Rows from block 3 of a small class-conditioned image flow-matching model, named by matrix and row number. Rows with one number within an expert belong to one neuron, the router's apart. Each number is 128 + 24 x the weight over its row's rms, rounded and kept within 0 to 255. All counts start at 0.
Before each expert's rows are labels from the 100 images, of 14976 (inputs lightly noised), where the router gives the expert most weight on average: "top examples" is what is common among them. Only what is clearly more common there than usual is listed. The data: abstract colour fields from 500 small random pattern networks.
# router: router (model.blocks.3.mlp.router.weight, 16x256), inputs 52-103
# gate: expert gate (model.blocks.3.mlp.gate, 16x64x256), inputs 52-103
# up: expert up (model.blocks.3.mlp.up, 16x64x256), inputs 52-103
# down: expert down (model.blocks.3.mlp.down, 16x256x64, transposed), outputs 52-103

# expert 2
top examples: fine detail
router.2 [128 122 109 127 146 139  99  82 129 134 141 117 121 143 109 125 142 138 148 128 111 125 121 118 132 117 141 149 104 132 120 116 137 122 128 123 113 157 178 146 121 134 143 162 149 122 135 116 130 140 118  68]
gate.6 [127 150 145 147 129 103 135 117 141 147  96 130 119 140 112 149 115 100 130 128 107 146 136 110 129 139  77 117 154 136 135 187 159 133 106 115 120 100 161  91 144 140 126 131 140 128 107 130 128  56 134 106]
up.6 [121 150  96 132 106 119 194 121 146 178 118 140 129 145 134 114  73 154 107 123 113 187 143 140 179 115 114 127 127 140 115 153 181 142 128  77 129 113 126  45 152 149 156 148 130  96 142 115 121 136 147 105]
down.6 [124 158 143 148 128 115 155  98 152  71 120 119 149 144 112 105 161 145 142 141  98 195 137 129 152 138 166 124 126 126 122 170  86 134 143 167 142 133 142  65 104 142 144 124 151 152 180 105 129 115 138 122]
gate.7 [135 124 181  71 164 136 169 129 122 138 145 123 117 118 112  96 146 122 141 117 139 140 120 131 130 157  85 143 115 139 139 118 160 120 127 139 121 106  90 112 110 152 108 145 121 124 110 127 121 111 151 101]
up.7 [158 113  97 190 128 115 103 129 141 110 125 147  42 147 116  94 163 125 114 124 172 140 151  97 119  99 138 145 131 140 135 100 102 114 142 150 137 142 127 123 102 121 117 126 128  89 152 136  91 102  75  79]
down.7 [ 98 126 141 177 108 118 128 152 131 115 127 134 191 130 100 145 156 126 118 127 113 124 123 157 117 103 129 159 145 108 153 103 120 126 108 130 142 103 127 132 100 125 126 121 148 116 123 157 102 111 185 125]
gate.8 [128 150 108 146 122 119 169 136 156 146  72 157 127 134 135 150 105 135 128  91 148 124 123 138 126 132 197  97 165 125 128  90  74 137 151 154 133  73 237  86 112  98  98 112 136 143 131 122 104 146 146 108]
up.8 [120 128 142 140 124 117  84 126 103 118 142 117 152 153 120 144 142  94 109 149  96 169 117 137 104  91 116 146 109 140 125 132 158 109  81  87 136 141 103 148 173  94 157 165 131 146 129 142 182 148 101 157]
down.8 [124 128 104 129 102 119 115 139 151 156  95 163 137 139 123 127 107 112 107  68 106 173 134 107 131 155 159 104 129 123 110 154 102 120  92 178 124 154 160 134  86 137 146 127 116 132 125 140  94 153 112 122]
gate.9 [ 94 130  96 167 132 147 115 149 149 114 127 120 150 121 110 110 174 133 145 126 154 157  80 158 134 159 137 124 116 148 172 119 108 171 133 105 114 126 124 121 160 149 134 134 112 149  95 130 174 137 118 109]
up.9 [131 140 118 165 132 150 107 128 109 111  98  92 113 116  93 167 127 108 126 139 113 159 149 131 145  98 123 116 131 108 156 123 133 152 137 152  86 103 162 139 154 123 132 132  86 129 104 132 132 124 126 117]
down.9 [ 72 136 145 110 174 138 142  85 115 111 151 100 169 127  96  90  88 133 163 126 176 158 125 101 106  89 118 115 133 110 109 153 143 152 125 173 132 118 135  98 126 151 134 101 112 100 108 129  75 115 122 152]
gate.10 [122 117 143 131 134 145 137 100 118 154 118  98 156 120 142 141 153 124 165 139 134 107 188  92 143 146 146 119 146  89  95 120 157 109 127 127 120 144 144 137 116 141  87 181 132 121 117 108 145 149 160 151]
up.10 [121 125 126 172 122 121 149 129 134 151 128  96 153 128 148 172 138 109 152 136 138 102 178 126 136 137 166 141 126 125 107 148 128 107 154 141 132 138 190 133 124 140 136 154 167 121 131 120 112 161 108 145]
down.10 [113 118 139 145 189 151 155 117 162 106 154  73 142 104 106 141 120 101 155 118 135 125 142  96 137 117 135 147 190 161 117 138  83 157 145 111 146 135 143 134 138 112 105 126 131 132 126  95 109 137 174  91]
gate.11 [174 154 145  80 116  95 166 145 137 155 132 119 189 160  94 139 140 119 148 125  71 123 135  89 139 176 129 100 154 130 120 130 106 138 150  92 116 108 124 113  79 143  82 109 129 103  97 133 130 133 111 117]
up.11 [ 99 114 134 141 148 117 111 138 118 125 150 168 126 124 151 116 123 123 141 112 136 136 161 104  92 126 127 128  98 130 120 117 152 132 129 151 155 134 101 133 152 138 152 110 140 127 144 119 150 122 143 122]
down.11 [ 94 115  95  76 150 137 124 136 143 150 177 123  85  97 150 113 156 152 157 118 184 144 119 112 124 167 144 104 148 154 110 108 120 119 156 117 154 115 131 135 102 119 155 122 121 147  70 149 134 137 141 140]
gate.12 [109 125 115 158 131 107 154 156 110 138 126 141  99 150 140 114 114 123 139 172  79 150 119 118 162 143 103 156 119  89  93 131 177 121 136 120  85 143  99 107 134 143 107 129 147 111 123 114 168 129 136 132]
up.12 [144 123 181 143 155 173  82  91 120 130 169  97 135 134 128 132 152 108 109  33 134 125 116 115 133  94 149 135 126 117 179 134 139 147 123 129 158 137 143 200 124 118 154 104  93 140 136 132 103 165 108  95]
down.12 [148 132 134 151 135 180 127 121 124 131 106 172 156 110 130 136  98 161 117 175 157 105 133 107 153 153 121 126 119  84  94 117 170 121 104 127 143 131  95 131 137 148 156 137  84  81 161 126 177 123  93 131]
gate.13 [156 137  81 129 154 130 152 137 138 130 112 127  70 135 111 108 117 149 111 130 117 155 117 152 177  94 122 120 166 140 133 107 178 124 126 144 137 142 131 176  68 157 129 141 124 163 113 123 139 111  92 101]
up.13 [140 131 170  76 161 127 136 129 130 128 144 122 122  93 138 119 137 123 159 120 148 126 111 129 139 152  98 144  72 117 145 103 137 136 142 130  97 111  87 114 154 129 102 143 120 122  74 124 136  91 147 107]
down.13 [109 111  75 120 112 111 139 142 141 144 139 138 182 129 147 140 106 119 133 136 170  98 151 143  88 105 139 120 123  90 122 138 195 124 136 142 140 122 113 110  70 131 123 156 116 153 124 118 143 125 151 120]
gate.14 [ 83 119 114 109 110 139  85 128 148 133 188 154 110 149 147 132  82 121 123 122 165 106 134 101 119 176 121  89  92  95 126  98 181 174 133 110 140 121 115 112 148 102 174 138  96 118  87 130 123  72 143 134]
up.14 [145 108 204  95 143 123 152 131 119 130 143 107 118 107 124 105 138 113 134 117 145 147 117 121 129 137  70 155 133 153 128 102 127 113 115 141 116 121 101 113 129 129 107 157 131 113 125 123 128 137 142  89]
down.14 [157 161 152  97 128 136 126 121 159 125 130 107 147 130 149 172  85 133 142 129  70 154 121 139 107 177 127 118 132 108 115 133 155 122 116 106 119 115 119 169 144 148  90 173 151 121 134  91 125 121  88 142]
gate.15 [108 115 109 116 136  97 150 162 158 156 137 134 151 143 124 136 115 112 189 136 153 150 145 112 130  87 142 133 143 123 143 164 110 131 153 103 115 111 135  95 111 127  94 130 157 107  94 108 167 106 109 129]
up.15 [128 131 182  83 147 139 132 112 123 117 138 109 143 108 161 127 160 157 129 117 135 118 121 136 149 148  82 156  92 122 134  71 129 115 117 137 121 107  66 131 157 116 106 130 112 121 141 137 124 114 136 160]
down.15 [149 127 114 105 148 168  76 141 130 138 125  85  83 117 132 114 128 179 134 142 123 110 128  95 135 125 140 124  87 167 140  79 104 136 165 118 114 125 129 145 131 180 164 117 118 115 151 103 154 130 137 127]

# expert 8
top examples: smooth
router.8 [124 119 177 102 132 128 143 177  86 138 133 168 134 120 139 101 127  98 101 127 129  93 128 128 110 130 138 134 157 161 103 113 147 127 137 115 137 123 116 151 143 140 137 117  94 123 130 147 134 131 134 150]
gate.16 [165 146 109 113 198 133 138 122 125 135 144 154 127 104 121 127 131  90 139 123 150 144 125 106 149 139 114  97 109 128 188 137 131 148 155 165  79 152 117 147 124 139 136 168 168 113 133  90 154 103 135 115]
up.16 [145 126 117 127 205 120 100  79 109 107 134 126 122 115 119 140 136 152 133 118 146 143 160 112 108 125 115  98  97 120 151  87 129 141 144 154 110 145 124 130 127 130 113 140 171 128 130 103 148  86 133 125]
down.16 [116 119 123 121 129 155 106 158 112 149 103 153 126 140 141 124 127 126 122 103 116 113 140 145 140 128 103 119 178 131 126  86 146  93 153 134 148 122 122 104 123 113 108 115 126 121 113 116 144 107 123 110]
gate.17 [131 109 159 112 214 124  80 141 107 118 134 156 135 102 103 120 161 163 146 115 120 143 128  73 121 136 138 117 100 121 153 147 109 114 126 158 122 149 118 121 126 136 128 129 134  96 106  76 121  91 138 125]
up.17 [144 105 165 108 141 127  94 145 100 111 151 139 127 139 114 115 139 119 177 119 134 139 107 111  99 136 139 127 118 120 133  75 100 121 123 119 117 159 105 139 119 102 148 129 147  80 140 149 122 115 135  98]
down.17 [142 145 156 131 148 124 141 123  97 124 110 180 115 128  94 113 142  93 130 114 138 113 131 160  92 134 122 134 132 126  79  74 127 122 121 137 190 144 116 159 115 134 126 161 105  66 132 103 136 133 140 130]
gate.18 [133 117 124 141 121 143 120 127  96 106 159 106 115 144 133 137 123 129  60 132 129 136  78 123 124 124 125 120  83 131 139 107 130 114 239 139 204 105 146 117 134 129 118 125 123 134  60 158 118  91 119 163]
up.18 [143 135 143 144 128 144 171  94 147 123 144 101 121 120 102 120 109 164 113 117 140 139  72 136 118 144 123 116  91 105 160 151 117 126 176 146 189  90 168  90 133 126 112 153 152 149 102 159 117 103 132 173]
down.18 [131 146 126 145 134 115  53 129  87 108 155 125 134 121 113 158 121 131 163 122 122 145 174 111 151 127 121 120  72 143 129 145 133 128 182 135 184 158 166  93 134 126 120 107 134 131  82 101 125 120 130 117]
gate.19 [110 147  86 165 163 142 142 146 109 139 107 142 137 159 155 139 128 106 167 132  89 154 120 111 147 128 141 133 172 147 145 160 129 139  96 137  96  99 116 129 104 139 128 133 120 133 192  70 159 130 126  71]
up.19 [129 144 119 125 170 132 163 106 119 150 138 135 114 129 104 115 132  94 130 124 122 149  90 123 143 122 127 134 149 194 147 160 155 124 132 113  79  97 132 126 110 162 124 129 101 125 160  78 140 145 141  84]
down.19 [142 105 145 144 112 128 128 159 116 125 111 131 124 116 156 140 135 112 122 140 140 123 101 167 143 128 166 133 114 152 177 114 122 131 136 114 112 118 139 124 123 139 138 125  92 117 142 166 129 116 130 137]
gate.20 [121 130  76 137 113 161 166  57 113 157 112  85 107 151 118 146 135 126  97 132 144 104 168 130 124 133 148 109 111 145 117 118 103 124 108 118 127 151 128 140 132 120 101  81 156 155 147  95 125  97 157 140]
up.20 [130 118 135 152 109 128 103 117 137 161 108 109  92 130 100 107 126  66 135 127 121 127 193 116 167 133 117 127 133 135 174 106 109 115 107 100 136 119 117 148 107 184 132 181 138 152 154  98 101 134 151 135]
down.20 [116 137 104 147 126 110 110 130 110 156 136 138 139 116 148  82 131 107  77 149 140 139  87 118  84 124 127 126  96 130 145 166 130 114 107 110  92 119 103 120 111 168 130  92 136 111 122 133 116 121 124 144]
gate.21 [114 147 109 119 126 137 160  87 123 118 133 119 141 133 120 157 118 149 163 129 122 131 146 165 108 122 124 128 191 112 179  95 124 125 138 130 118 132 132  99 140 121 121  89 137 104  79 124 129 104 107 208]
up.21 [114 133 112 116 123 114  97  73 119 126 129  95 141 116 110 140 107 140 148 126 122 138 141 140 105 130 147 112 105 122 172 135 113 139 131 151  99 117 141  94 135 117 119 118 137 134 105  90 148 116 148 159]
down.21 [127 125 133 130 117 120 251 191 113 100 151 136 123 128 118 143 117 133 154 111 132 131 103 120 138 118 117 116 131 167 146 171 122 116 143 135 108 118 129 135 135 157 143 126 147 171  84 140 147 130 121  69]
gate.22 [138 111 126 122 119 124  84  81 155 136 136  89 125 134 108 138 140 154 105 128 119 130  71 102 123 135 133 133 132 133 114 126 145 147 113 141  92 141 116 141 130 174 124 156 115 114 151 126 128 102 119 117]
up.22 [134 115 140 116 105 125 119 154 126 121 148 156 131 123 148 104 125  83 126 126 120 137 170 126 172 121 127 140 132 142 115  97 127 133 142 107 136  91 105 158 150 102 131 144 117 132 144 166 123 152 138 171]
down.22 [123 135 140 135 124 145  74  90 132 126 140 136 130 132 147 146 119 128 155 123 131 120 114 132 114 122 131 126 101 127 167 153 132 123 150 127 191 199 108 119 133 150 127 120 115 172 114 142 137 110 123 105]
gate.23 [134 163  88 145 140 124 131 167  83 122 101  63 146 134 102 169 135 134 137 146 109 107 126  97 110 137 152 111 100 145 127 127  97 114 106 118 146 123 143 107 110 144 134 129 136 128 136 130 112 112 111 135]
up.23 [132 129 152 110 123 129 153 142  82 130 101 110 151 104 100 136 120 143 145 128 137 137 126 129 156 146 141 138  48 135 144 138 130 106 118 146 133 108 134 136  98 152 133 151 124 128 170 120 130 108 143 121]
down.23 [132 118 159 123 116 140 164 164  81 130 134 116 102 136 112 124 140 142 114 110 119 129 125 134 125 140 112 134  63 138 116 126 120 148 125 135 128 145 122 108  99 131 134 122  92 139 132 105 124 144 124 158]
gate.24 [135 140 109 134 151  99 116  91 164 129 133 137 100 139 156 107 134 135 161 129 138 134 142 132  80 118 137 132 122 160 130 168 118 106 139  79  96 138 125 126 125  88 115  97  75 113 154  93 153 140 112  80]
up.24 [129 116 121 144 168 110 161  71 179 130 124 170  95 136 116 112 124 144 173 135 146 158 141 143 111 126 145 126 114 128 171 180 105 108 131 120  87 107 172 107 135 122 121 117 111 118 136 106 155 129 117  84]
down.24 [123 125 145 137 107 135  94 164 132 125 129 142 140 122 100 145 141 143  90 116 112 127 128 140 170 124 141 129 146 152 124 108 122 138 172  93  89 139 121 110 117  82 131  77 167 101 159 161 134 130 140 173]
gate.25 [127 149  83 133 180 130 147 136 132 133 104 122 107 140  95 150 134 146 126 127 131 124 104 132  88 122 145 128 100 127 123 162 117 107 136 135 149 201 142 117 123 132 118 126 126 139 124 110 132 117 108  96]
up.25 [129 138  90 150 119 109 104  97 137 112 117  67 106 132 147 121 121  99 138 129 121 117  62 145 135 130 141 130 103 131  89 146 115 144 123 124 133 109 125 138 132 105 126 151 175 138 110 104 126 134 127 139]
down.25 [133 115 154 128 143 143 183 107 123 137 131 135 132 125 140 136 125 131  80  96 124 139 163 122 136 129 138 123 109 135 120 154 107 122  48 117 148 168 149 133 132 137 129 158 100 123 147 158 131 126 127  92]

# expert 7
top examples: mostly green
router.7 [123 121 148  89 153 162 120 106 125 119 166 149 118 109 154  97 131 112 171 146 144 125  93 144 109 126 255 144  98 156  91  77 145 149 118 119 108 112 158 144 134 122 114 118 134 129 173 155 133 151 152 104]
gate.16 [128 136 122 104 133  86  81 112 106 153 129  83 120 128 132 134 127 151 103 127 126  94  76 106 128 124 135 155 107 104 173 101 133 122 118 144  95 118 121 138 130 132 137 180 133 130 113  75 123 119 145 141]
up.16 [126 129 153 129 117 141 138 185 139 127 129 156 113 137 137 123 140  85 140 127 126 141 175  88 169 128 122 101 142 149 116 105 126 122 126 148 153 111 118 145 125 142 127 123 125 101 119 147 125 110 122 141]
down.16 [123 133 164 151 104 122  84  99 144 124 142 103 129 122 121 134 125  90 183 123 137 124  74 127 102 120  81 123 133 112 129 131 126 129 136 123 177 109 104 113 131 148 125 131 117 155 119 104 136 122 136 136]
gate.17 [137 125 111 150 184 130 109  88 113 124 106 139 125 122 115 128 135 184 139 126 107 142 156 152 108 124 137 140 124 119 164 129 137 121 145 135 145 181 138 140 139 132 125  92 136 148 117 116 152 116 125  75]
up.17 [124 134 120 124 127 107 137 132  66 121 128 134 121 133 138  91 151 145 135 124  99 135 120 179 153 134 137 137 112 151  80 117 140 150  97 121 161 124 129 140 138 116 112  86 168 147 105 139 120 175 158 142]
down.17 [131 128 151 120 148 148 127  90 107 112 143 168 130 126 158 158 137 115 143  80 139 129 121  83 105 130 140 127 119 134 148 154 121 134  85 131 161 207 135 127 131 166 143 139 117 137 142 151 130  89 109  83]
gate.18 [138 151  86 150 142 131 193 124 142  92  99 132 129 123 164 129 124 122 140 131 138 138 208 158 108 105 120 114 103 132 115 147  83 106 129 112 158 160 153 112 152 107 110 135 123 142 116 162 127 154 116  96]
up.18 [112 141 105 149 103 149 141 120 180 117 141  65 117 125 124 142 125 118 127 137 136 142 115 130 119 111 118 137  96 120 110 136 128 120 102 101 111 114 147 130 132 149 123 153 117 108 156 131 135 131 143 142]
down.18 [129 129 139 117 134 118 147 110 148 141 126 136 128 137 133 133 128 107 140 109 126 121 198 151 126 132 114 132 149 136 116 163 131 133 108 133 127 132 124 128 134 135 133 157 136 129 118 104 134 113 131 118]
gate.19 [114 130 151 140 112 136 120 140 169 132 132 134 136 127 117 133 128 144 104 143 149 143 121 121 129 132 183 135  96 101 159 105 100 141 176 138 203 179 165 136 129 142 126 149 134 100 109 189 116 133 129 130]
up.19 [132 120 126 134  78 121 152 133 176 145 118 149 128 116 116 131 119 133 112 138 135 129 109 160 151 119 173 110  76  86 130 112 137 171 168 127 180 142 152 131 118 151 141 153 129 138 121 129 121 138 150 159]
down.19 [127 121 168 134  81 118 149 160 136 119 136  95 150 120 116 142 139 123  83 118 116 122 127 154 133 124 101 153 143 168 109 142 101 164  75 130  93 159 105 130 142 163 147 105 138  97 160 171 121 118 141 122]
gate.20 [116 123 134 126 146  66 144 147 121 125 108 130 121 137 134 125 107 119 170 123 118 140 137 105 168 161  99 150 122 124 140 144 109 154 153 134 113 131 120 134 128 153 136 158 123 151 144 142 141 116 114 125]
up.20 [127 141  81 122 150  96 158 139 106  89  98 163 146 137 111 119 122  85  97 118 114 150  88 105 134 150 123 129 117 114 164 117 149 158 153 177 118 136 113 144 102 185 143 163 117 142 101 109 149 123 153 148]
down.20 [127 115 116 130 107 120 145 109 108  93 124 166 123 129 156 144 121 110 120  85 118 128 142 116 126 142  42 128 132 113 163 144 144 122 157 130 163 134 134 129 118 166 128 175 123 154 164 120 138  86 116 133]
gate.21 [139 146  79 142 113 136 117 169 102 124 137  75 132 136 104 135 125 125 125 160 132 112 132 123 103 125 197 114 130 129 156 112 120 119 159 142 165 146 180 131 121 127 136 127 139 131 163 154 114 133 117 165]
up.21 [111 117 109 146 121 108 112 129 117  94 103 115 133 129 120 159 125 183 127 144 153  97 134 120  98 135 152 126 149 138 115  96 121 105 169 140 112 148 159 139  93 121 141 108 101 134 150 148 130 165 107 171]
down.21 [126 129 133 120 109 129 124 202 104 165 125 159 133 130 109 142 101 132 116 110 158 102 123 154  69 117  87 120 138 130 150 120 149  90 114 103  98 134 116 158 169 140 111 120 137  91  82 168 135 132 100 110]
gate.22 [120 119 107 136 206 135 131 135 105  92 116 127 136 151 134 152 129 121 109 144 141 128 141  89  91 125 150 135 197 101 169 118 129 178 120 124 119 135 143 164  98 112 137 106 153 101 130  82 156 115 115 123]
up.22 [147 129  56 123 143 144 142 115 154 124 124 165 148 133 156 131 132 128 108 128 120 150 135 132 104 132 145 134 125 134 121 161 149 121 126 115 178 154 146 128 112 167 121 124  75 134 138  68 103 144 166 133]
down.22 [119 144 148 111  91 119 133  96 109 130 126 158 125 125 119 132 133 151 152 126 121 138 127 141 157 131 175 124 111 133 194 131 135 135 166 116 173 116 148 117 140  98 132 132  96 139 151 176 119 109 118 127]
gate.23 [128 126 110 148 110 120 149 162  92 142 120  83 124 136 112 136 100  83 123 148 128 125 116 120 162 116 175 125 123 127 143 126 126 138 147 129 197 130 163  91 144 131 142 128 149 130 130 149 124 126 127 115]
up.23 [114 139 155 141 114 106 103 142  93 143 111  78 113 142  98 125 114 118 137 143 109 112 132 113  75 132 179 108 109 129 140 133 121 132 139 122 201 121 155 100 145 138 140 132 132 126 103 168 129 125 132 100]
down.23 [130 125 114 123 115 124  94 159 169 123 162 149  99 125 113 122 142 157 105 107 114 130 118 102  94 137  94 140 110 105 121 118 131 140 116 149 127 135 116 106 107 143 153 108 169 143 130 122 124 112 143 104]
gate.24 [148 121  88 161  91 138 120 129 133 155 126 116 144 150 130 109  97  67 106 119 125 144 138 137 127 119 128 104 128  87 127  86  89 138 141 107 123 115 119 121 152 107 170 142 118 133  67 169 159 129 110 140]
up.24 [132 148 146 148  82 135 113  60 112 132 136  92 115 128 103 138 126 154 102 126 112 147 125 162 106 113 122 136 124 113 143 133 133 128 169 116 117 124 124 115 129 110 136 130 147 157 141  89 123 145 125 102]
down.24 [ 95 138 132 139 159  91 116 129 118 158 118 208 127 120 121 141 117 130 131  79 134 128 150 122 155 117 143 118 151 111 129 155 114 128 138 104 146 193 155 130 137 164  86 110 124 113 120 121 150 113 148 153]
gate.25 [129 137  83 157 147 141 108 131 176 106  98 125 120 147 124 171 126 142 117 163 125 110 124 137 103 121 214 117 117 133 167 148 139 156  65 137 145  86 161 107 131 118 137 151 129 139 149 138 116 174 110 118]
up.25 [154 130 119  93 100 146 138 122 103 156 135 120 124  95 130 110 106 145 105 111 141 143 114 161 129 109 116 136 151 150 108  61 138 131 172 129  99 144 104 125 122 150 142 131 112 102  79  96 140 109 140 177]
down.25 [142 140 138 143 120 141  58 104 123 109 123 137 123  97 112 122 165 110 100 162 131 136 157 134  91 144 192 141 122 110 166 118 120 100  70 127 144 167 138 109 131 141 144 138 104  97 139  91 118 129 123 137]

# expert 3
top examples: fine detail
router.3 [137  91 130 112 120 143 110 148 112 136 154 109 123 119 144 104 145 141 133 103 119 122 121 128 148 123 140 139  92 140 132 147 160 139 122 114 113 126 119 163 124 135 135 132 146 131 156  96 130 142 136 124]
gate.6 [123 134 111 129 158 139  95 130 122  90 119 128 132 212 132 112 107 105 150 121 128 128 121 107 132  94 125 132 100 137 148 118 146 120 125 100 118 137 119 117 173 124 189 153  94 127 159 136 123 104 141 127]
up.6 [140 121 143 128 131 102 118 153 115 164 155 134 133 114 125 145 127 134 128 120 121 140 145 108 119 142 138 131 121 110 134 110 134 141 123 148 134 118 108 163 132 133 135  93 164 126 125  97 143 134 123  94]
down.6 [126 131 132 141 112 110 158  93 133 120 116 134 117  53 163 139 110 101 137 132 125  99 126 126  94 100 128 129 100 121 127 134 155 145 145 124 103 123 124 139 167 108  75 142  68 129 125 114 119 137 114 143]
gate.7 [115 113 150 164 120 113 135 165 108 139 154  88 126 127 100 115 153 109  96 141 114 144 124  82 101 145 114 162 131  89 127  97 158 166 119 104 119 124 123  90 115 114 120 151 117  95 172 121 144  91 129 128]
up.7 [132 150  87 154 148 140 123 133 139 125 113 117 128 123  96 137 118 126  72 163 119 105 163 120 110 114 137 113 168 122 129 157  95 124 129 144 134  93 191  89 133 115  91 164  98 113 141 106 120 117 147 138]
down.7 [105  98 120 107 116 117 131 118 120 112  99  85 127 114 120 112 110 126 116 157 121 147 109 111 108 115 138 109 108 160 142 136  84 178 128 169  98 154 140 119 126 111 132 135 161 159 170 156 116 126 135 122]
gate.8 [119 140 139 122 134  98 114  97 150 108 143 157 143 143 156 121 155 156 140 132 131 126 165 217 138 140 134 121 173 153 133 120 113 108 119 136  89 134 135 139 145 122 113  84 129 177 114 122 122  84  96 180]
up.8 [107 147  80 170  77 123 127  92 158 121 111 146 134 145 114 154 129 158  95 146  95 115 173 176 128 131 173  97 178 129 144 176  94 136 121 127 131 127 201 112 142 131 130 103 130 161 146 101 123 135 111 148]
down.8 [128 145 132 147 144 104  78 135 131 132  83 120 137 147 145 122 121 128 115 133 125 154 136 182 127 128 114 125 164 112 120 125 157 107 124 109 115 138 138 105 121 106  96 115 154  78  54 141 143 120  78 129]
gate.9 [ 81 129 159 138 139 133  98 111 118 157 190 126 119 135 138  87  83 143 112 124  97  89 157 109 151 155 114 137 159 118 122 110 130 133 127 144 125 127 116  96 159 130 147 112 115 119 156 118 205 109  79 113]
up.9 [ 99 144 113 151 114 117 110 115 107 130 124 118 125 147 125 146 103 131 131 133 139 107 132 129 142 122 176 115 127 115 128 137 115 143 138 126 110 132 159 146 132 131 159 110 122 145 132 142 138 121 102 144]
down.9 [ 91 110 105 114 140 115 110 135 129 107 119 147 123 142 119  83 158 147 180 124 107 103 129 143 129  95 124 114 131  88 107 134 131 128 110 120 147 121 126 121 109 157 133  97 125 137  89 159  65 133 104 108]
gate.10 [116 136 108 127 133 110 120 140 130 131 148 154 152  99 153 130 143 144  77 124  92  83 166 142 102 143 163 128 100 157 112 118  95 137 125 122 153 128 147 116  94 147 114 117 128  88 155 136 127 127 131 137]
up.10 [143 120 152 126 122 117 103 116  95 155 133  88 104 128 105 117 137 124 180 127 149 145 110 109 156  96  84 141 178 111 163 113 140 138 144 133  97 140  82 164 124 143 151 105 129 139 120 100 146 121 145  78]
down.10 [150 110  86 119 122 128  92 151 156 103 148 106 106 111 159 129 131 178  99 135 137 117 125 101 117 118 125 112  95 160 141 106 129 124 132 125 121 120 108 139 121 174 158 110 108 121 146 159 131 134 120 162]
gate.11 [141 178 114 118 130 110  98 125 137 116 157 138 134 150 107 138 110 136 106  66  96 183 139 120 137 138 155 117 138  75 126 141 107 132 110 156 120 151 177  95 148 158 135  82 161 126  89 138 145 153 105 147]
up.11 [134 161 104 142 132 106 160 149 142 141 133 133 133 127 103 150 115 126 112  78 126 131 148 138 129 136 180 103 162 105 132 153 100 137 100 147 134 129 255  84 130 140 118 119 141 115  91 117 125 143 127 137]
down.11 [151 138 114 144 144 109 109 140 117 119 124 126 158 149 104 122 147 114 154 145 104 185 150 122 122 102 119 138 133 161  98 143 127 157 131 102 120 153 135 134 117 174 124 135 116 136  78 119  94 126 108 140]
gate.12 [101 152  94 121 137 108 121 144 117 113 141 146  95 114  66 152 149 152 124  80 134  95 129 120 145 113 162 141 133  79 146 150  95  88 108 105 133 158 170 104 142 123 139 108 122 132  92 143 113 137 136 155]
up.12 [111 150  78 114 139 113 163 152 127 134 120 133 125 120  75 138 134 150 121  85 132 104 138 142 133 125 176 123 141 107 137 155  95 124 111 119 139 128 244  78 138 111 118 132 118 110  92 136 121 123 141 148]
down.12 [101 166 175 157 151  95 110 149 156 146 120 133  84 111 125 129 118 127 157 133 139  86 139 137 121 135 112 110 133 171 113 119 167  65 112 157 132 133 131 100 102 148 138 108  99 106 123 125 148 132 158  99]
gate.13 [133 127 124 136 145 125 121 128 121 145 119 103 121 133 123 155 136 155 133 106 124 140 141 141 116 123 125 139 111 118 130 109 131 156 139 142 106 127  70 123 131 122 139  96 145 113 146  92 134 128 134 112]
up.13 [141 130 105  82 127 116  96 106  98 105 115 129 109  98 142 141  84 122 144 137 138 112 131 144 131  61 112 133 145 102 133 137 128 219 108  97 131 127 122 116 143 137 139 136 149 131 121 143 116 122 119 119]
down.13 [105 138 103 100 114 137 137 144 125 121 139 149 156 153 111 113  77 111  86 135 118 152 154 113 126  84 134 132 146 104 136 129 118  56 105 111 130 134 127 156 151 110 133 129 108 116  98 140 110  79 134 138]
gate.14 [130 126 120 136 139  88 124 131 120 115 156 116 134 131 112 163 159 181 135 199  85 110 139 139 126 145  80 115  95 124 124 183 176 153  90 115 123 157  74 129 107 144 104 142 114 130 138  76  98 139 114 134]
up.14 [152 107 125 136 114 150 100  76 137 136 136 136 107 122 142  93 124 104  97  17 162 135 125 143 132 123 134 128 126 141 146  79 112 115 172 129 117 109 119 152 124 108 137 121 141 138 150 126 146 175 140 127]
down.14 [145 130 128 129 171 201 140 131 130 102 147 103 126 151 119  87 168 101 140 140 161 165 126 144 103 146 129 104 139 131 121 116 173  98 125 130 146 116 108 149 109 114 183 136 106 130 124  96  81 110 131 131]
gate.15 [107 153  85 159 145 127 126 126 132 134 112 110 124 154 109 179 118 148 133 158 136 114 131 134 117 151 150 104 132 102 114 120 123 100 128 135 155  97 212 103 144 124 141 111 152 119 109 151 102  80 114 105]
up.15 [139 115 106 116 156 147 131 112 174 138 148 146 110 108 143 129 120  86 160 123 124 101 162  72 117 135 121 125 186 141 148 134 114 131 114  95 116 139 126 121 162 127 159 141 132 116  77  94 114 130 142 114]
down.15 [150  96 147 140 120 177 125 122  66 119 102 149 102 124 129  97 128 111 109 129 109  77 149 108 130 145 142 133 156 116 140 153 133 126 125 154 141 107 123 117  87 126 145 126  96 131 125  95 131 138 160 126]